Weights of a small audio captioner.
Model: 13.9M parameters, mfcc input, encoder layers 8, decoder width 192, decoder activation swiglu.
Data: trained on synthesised sound scenes: up to three everyday sounds over a background, 26041 training examples, 14.5 epochs.
Rows from block 5 of the audio encoder of a small audio captioner, named by matrix and row number. Rows with one number belong to one neuron. Each number is 128 + 24 x the weight over its row's rms, rounded and kept within 0 to 255. All counts start at 0. After the name is the row's rms in percent of the matrix's.
After each neuron's rows are labels from the 100 clips, of 14976, where the neuron reaches its highest value: "peak on" is the class under the peak; "strongest on" is what is common among them. Only what is clearly more common there than usual is listed. The data: synthesised sound scenes: up to three everyday sounds over a background.
# fc1: first MLP up (encoder.blocks.5.ff1.fc1.weight, 768x192), inputs 96-191
# fc2: first MLP down (encoder.blocks.5.ff1.fc2.weight, 192x768, transposed), outputs 96-191

fc1.38 152 [116 121 123 140 138 109 123  87 141 114  94 164 133 109 155 116 132 130 122 109 113 169  78 121  94  76 111 118 118 120 119  80 107 117 149 148 123 101 128  77  99 126 107 140 141 101  97 126 120 164 114 175 155 147 120  99 142  98 116 177 126 116 102 116 114 147 140  84 124 142 123 143 181 153 147 134 121 101 122 184 160 123 181 143 131 143 119 133  78 135 111 161 129 110 109 131]
fc2.38 171 [177 153  83 154 124 112 131 147 108 139 105 109 152 146 128  78 149 126 115  79 142 126  79 129 124 104 113 126 121 180 108 135 133 148 151 154 164 106 108 115 139 131 135 153 122 180 117 130 141 118 118 112 136  97 105 124 164 123 132 149 125 136 117 164 135 157 113 119 115 144 176 150 158 112 107 146 162 117 123 127  91  88 120 123 170 136  76 124 114  89 136 133 106 140  83 138]
peak on: footsteps
strongest on: footsteps; first sound: footsteps

fc1.324 130 [147 167 167 140 127  96 114 100 120 144 140 134 136 165 117 119 105 122 126 139  95 104 128  93 106 125 131 177  96 111 116 130  84 127 117 144 147 123 126 137 103 118 122 113 131 132 154 126 118 145 157 139 153 164 118 161 116 160 133 104  72  89 106 117 141 105 118  85 137 121 135 107  86 128 102 151 122 182 138 165 112 114 128 142 118  93 156 137 155 137 139 106 117 145  81 151]
fc2.324 148 [125  89  86 152 150 124 152 107 130 133 128 122 126  96 123 176 134 169 145  74 128 110 158 174 150 124 156 129 144 133  98 134 104  77 144  89 102 132  88 105 155 164 130 115 107 115 130 164 140 150  99 158 113  88 177 121 127  84 139 132 103 140 111 127 127 144 110 150 105 118 111 107 136 112 138 101 107 148  99  95 124 143  79 134 137 158 124  88 144 144 130 166 142 105 145 128]
peak on: laughter
strongest on: laughter; thin (high-pass)

fc1.204 143 [152  81 142 150 177 103 105 113 115 119 103 139 141 110 130 134 144 105 110 107  96 148 130 119 123 153 126 153 172 142 124 121 142 159 141 134  99 132 120 139 132 138 127 154  85 120 175 147 105 163 164 133  85 133 178 136 114 115 138 151 102 194 110 107 105 104 117 120 147 134 141 110 112 178 140 156 127 128 138 151 114 113 103 144 151 193 137 135 171 154  90 135 114 105 123 100]
fc2.204 164 [137 109 152 151  56 117 114 114  91 169 127 125 126 158 145 145 189  81 145 105 113 189 157 154 122 125  98 122  86 117 127 101 113 146 189 109 115 113 124 128 127 117 131  93  92 118 135 147 112 143 146 146 124 124 145 113 155 109  84 174 115 133 125 112 131 116 129 153 128 102 108 113 118  96 129 192 101  88 139 109  80 102  89 144 135 162 140 149 113 108 140 138 156 140 128 140]
peak on: footsteps
strongest on: footsteps; first sound: footsteps; thin (high-pass)

fc1.50 137 [131 142  86 142 141 113 123 119 112 159 135 112 115 111 158 131 131 141 126 105 129 120 136  85 132 114 153 140 122 110 102  83  97  67 119 117 117 132 122 184 129 115 124 134  88 106 133 107 139 136 174 116 100 117 111 142 104 134 145 160 129 133 165 174 108  72 169  85 113 131 125 123 111 136 180 124 157 149 123 167 142 152 116 146  97 149 160  97 137 185 110 116 184  89 134 130]
fc2.50 134 [172 148 153 165 155 168 133  62 124 127 111 171 138  76 123 148 113 181 126 142 110 165  82  93 108 134 163 168 119 125  97 140  78 126 159 130 113 140 130 130 128 122 117 130 129 146 143 171 125 168 139 123 124  96 152 114 118 135 178 130 149 143 129 133 147 138 117 167  96 143 114  98 146 109 155 138 105 110 132 140 120 128  75 118 107 170 125 121 162  97 137 146 111 103 177 151]
peak on: laughter
strongest on: laughter; first sound: laughter

fc1.388 149 [ 90 129 145  91 131 145 123 180 149 112 139 163  93 142 109 192  67 141 149 142  94 136 125 148 129 146 139 146 127 134 156 128 110 129 122 143 121 116 113 119 158 143 110 154 114 130 125 128  69 125 101 105 110 168 122  91 152 109  61 101 139 113  81 142 128 125 122 122 117 128 137 174 117 134 170 114 145 129 106 161 162 101  68 163  97 130 130 140  92 167 103 131 114 139  93 156]
fc2.388 149 [118 134 115 144 109 134 117 160  72 140 140 141 109 142  50 113  87  94  81 141 101 196 101 126 124 134 137  96 154 144  88 155 135 142  95 120  90 134 136 132 134 158 152 161 150 148 124 124  71 114 119  79 122 141 113 141 140 145  85 158 123 154 124 138 166 129 108 158 155 110 114 162 132  94 155 126 135  93 143 152 114 143 136 113 126  93 123 168 149 156 136 104 160 111 120 123]
peak on: glass breaking
strongest on: glass breaking; first sound: glass breaking

fc1.643 151 [131 105  93 151 124 102 139 143  96 107 165 113 113 148 110 127 107 106 174 151 126 101  88 102 132 179 155 141 144  97 109  88 125  98 129 136 154  94 183 105 109 113 102 104 113  90 142 148 130 120 155 122 151  95 117 105 102 156 123 118 120 153 116 122 124  86  90 150 131 144 113 151 115 114 131 125 152 119 134 125 104 125 115 139 156 128 150  93 117  82 154 137 143 173 160 124]
fc2.643 163 [115 152 155  85 133 140  74  97 128 131 142 133 146 123 150 134 117 128 193 150 144 160 110 133 127 143 132  93 135 136 138 136 110  97 185 133 149  92  89 110 128  94 134 137 135 139 127  60 128  82 131 124 143 142 126 114 144 149 169 140 113 133 129 168 127 128  75 173 133 141 119 129 132 159 129 150  99  53 109 125 112 152 114 105 140 125 136 101 173 116  93 126 155 165  97 127]
peak on: spray hiss
strongest on: spray hiss; muffled (low-pass); waves

fc1.545 154 [107 116 132 127 122 145 175 121 114 160  99 142 124 154 143 120 167 177 128 106 154 135 143 104 100 147 103 142 119  79  69 133 124 125 136 158 121 119 107  88 126 113 133 109 156 129 129 105 144 135 129 188 123 125 127 122  78 132  97 163 104 191 146 133 118 123 101 140 114 116 121 103  96 153 161  95 126  97 115 203 152 124 107 123 116 111 138 137 110 136 126 173 134 121 105 128]
fc2.545 157 [111 137 112 129 139 124 173 103 148 132 121 115 135 107 120 124  83 137 150  89 135 144 135 128 164 111 118  96 119 149  79 141 134 136 137 102 116 122  86 129 101  98 117  98 145 163 107 120 119 112 122 124 142 149 123  94 141 104 170 115 127 125 108  96  93 175 137 145 146 178 102 111 131 123 148 121 116 133 112 133 149 144 131 189 165 140 152 113 142 164 110 105 181 148 127 136]
peak on: laughter
strongest on: laughter; first sound: laughter

fc1.108 145 [153  53 136 112 121 141 137 108 137 126  94 154 135  91 137 141 148 121 127 116 118 129 131 146 130 118 125 145 122  68 138 144 135 112 109 114 127 111 116 148 124 105 144 122 156 130  97 158 138  96 110 137 164  98 116 112 119 119 156  93 116 123 128 135  97 104 146  93 128 138 117 145 177 120 146  96 163 122 137 112 119 160 135 104 144  89 143 168  92 114 167 150 142 153 123 167]
fc2.108 161 [147  96  94 118 143 152  84 125 135 119 137 129 135 131 116 126 144 148  96  80 125 106 147 147  98  66 112  97 148 115  99 157 112 107  94 131 124 124 112 133 125 153 125 173 116 150 108 177 148  93 128 172 137 128 135 104 121 134 157 148  86 145 114  88 126 170 107 151 102 161 106  93 131 136 136 117  81 158 163 116 128 158  91 120  99 121 121 156  85 137 121 108 151 133 103 119]
peak on: beeping
strongest on: beeping; first sound: beeping

fc1.736 150 [132  91 136 132 172 155  83 128  66 139 125 122 116 122 143 151 101  87 119 118 131 143 142 123 151 112 131 123 123 114 162  85 173 129 134 172 116 126 157 113 144 127 131 131  69 149 147  96 138 150  76 125 124 134 151 112 147 124 115 127 116 113 142 174 107 126 110 125 146 124 134 101  90 102 141  99 115 132 135 116 137 131 123 149 140 126 135  98 137 147 112 143 106 162  89 137]
fc2.736 171 [ 89 147 117 120 158 139 182 139 115 129 110 127 102 115 123 136 183 136 130 151 146 129 112 157 113 151 119 124 101 133 105 125 121  78 147 116 144  94 143 118  92  98 123 149 134 162  93 117 157 129  91 135 148 131 132 150 138 169 123 112 139 130 127 121 123 176 135 137 140 147 140 113 154 141  81 128 139 104 120 144 139 108 130 152 132 121 139 123 133 132 117 146 110 130  99 102]
peak on: glass breaking
strongest on: glass breaking; first sound: glass breaking

fc1.297 149 [166  96 132 123 143 149 105  86 133 126 136 130 119 148 111 176 135 117 158 112 136 135 102 124  93 116 110 139 108  84 138  91 130 105 117 121 117 107 164 103 137 108  89 105 111 112 116 124 154 130 131 148 135 144 123 127 117 147 162 152  84  99 106 128  93 112 163 116 140 115 146 116 148 127 178  96 177 112 121 118 114 134 138 132 126 121 157 165 110 138 155 137 150 125 130 195]
fc2.297 172 [142  98  88 125 174 133 103 117 150 130 123 130 145 137 103 134 169 182 123  74 135 144 154 129  98  53 147 122 117 106 112 149 115 103 137 117 137 107 126 141 138 145  90 158 130 136 106 163 125  89 129 168 146 119 139 106 116 133 163 141  80 149  98 105 118 161 122 149 132 143 121  94 113 117 150  98  42 118 149 121 153 150 127 118 131 138 119 133  91 128 115 133 151 139 113 118]
peak on: beeping
strongest on: beeping; number of sounds: 3; first sound: beeping

fc1.169 163 [142 115 102 140 117 139 135 131 129 149 109 127 117 118 146 115 184 118 110 133 134  96 113 136  97 122 126 119 109 135 135  90 114 162  75 101 141 109 122 134 141 162 115 101 106 153 113 131 127 140 133 106 126 127 107 144 158 130 136 119 150 120 176 120 114 103 131 135  68 149 112 126  79 121  74 112 106 161 136 156 173  90 110 165 113  90 151 121 131 166 119 137 121  86 120  94]
fc2.169 180 [102 137 104 143 122 100 131 114 113 180 101 100 141 116 127 162  91 188 122 121 128 107 131 190 140 141 158 152  64 161 113 159 114 107  73 149 144 116 141 138  98 105 127  69 156 153  86 119 120 157 121 124 135 137 129 101 100 167 147 114 114 146 157 109 138 121 116 152 139 127 151 125 130 150 106 136 114 121 148 111 162 124  83 103 127 139 104  98 143 112 120 175 111 121 133 146]
peak on: laughter
strongest on: laughter; first sound: laughter

fc1.140 140 [153 144 136 133 101 136 141 146 131 166 146 165 104 130 149 146  71 142 188 125 118 177 154 101 111 143 110 129 106 150 175  96 118 191 136 152 140  71 136 129 168  94 103 146 105 142 135 159 180 124 154  95 116 128 127 111 125 167 151 156 151 116 139 116 119  93 153 124 104 107 174 125 133 122 162 115 101 125 137  96  83 134  72 138 115 119 134 115 150  91 120 110 112 143 102 106]
fc2.140 164 [126 104 142 140 141 178 123 174  89 130 166 161 128 158 137 143 118 147 119 135 126 121 120 158 160 131 137 136 110 164 171 113 129 178 116 105 150  92  87 135 171 148 114 115 169 131 152 128 105  80 126 109 128 109 129 103 142 147 144 142 128 137 112 135 150 100 179 119 132 147  98 109 157  92 153 108 128  98 170 147 147 130 108 149  88 121 128 119 131 127 138 117 131  78 149 124]
peak on: glass breaking
strongest on: glass breaking

fc1.632 129 [205 155  98 139 169 125 118  69 127 155 157 111 109 144 119 149  92 130 115  75 108 124 141 133  93 139 128 116 140  76 170 126 135 132 110 118 135 149 131 109 130  81 120 188  93 160 169 130 144 122 138 100 104 134 164 116 102 124 126 133 130  93 107 135  81 107 125 139 130 122 103 117 138 135 153 146 158 145  73 142 131 136 172 146 133  95 143 137 102 153 168 136 105 117  97 157]
fc2.632 167 [129  96  86 114 154 130  94  89 155 120 115 116 142 135 110 143 170 156 140  89 117 131 138 141 100  51 163 119 100 138 102 114 112 103 143 114 105  93 135 146 139 137 113 158 123 104 121 141 114 117 113 149 122 118 132 101 120 109 176  93  80 141  96  97 158 148 115 159 142 152 138 101 110 120 160 112  51 115 141 131 125 159 125 102 116 125 126 148 109 161 120 111 129 131 136 129]
peak on: beeping
strongest on: beeping; first sound: beeping

fc1.348 142 [119 111 105 133 117  79 210 108 103 142 122 149  96 143 115 172 132 136 153 118  68 109 129 121 130  99  86 124 109  96 151 117 147 150 169 141 114 112 110 145  93 122 105 114  99 154 108 109 182 152 117 155 138 142 180 141 147 151  97 141 121  85 139 168 149 104 107 148 127 146 117 169 121 128 144 145 128 130 112 144 142 142  98  91 120 129 142 133 119 149 113 115 121 134  89 125]
fc2.348 153 [114 112 143 157 161 121 141 158 162 144 136 158 105 105 162 147 131 147 109 104 157 147 134 131 123 131  97  83 115 136 123 119 127  86 146 105 166 126 114  80 116 131 111 141 100 165 152 134 113 119 128  62 160 147 127 165 153 102 118 115 130 133 130 132 143 112 105 151 131 147 146 144 115 132 114 129  87 112 148 113 139 144 132 185  97 126 134 106 141 127  96 140  96 133 107 101]
peak on: glass breaking
strongest on: glass breaking; first sound: glass breaking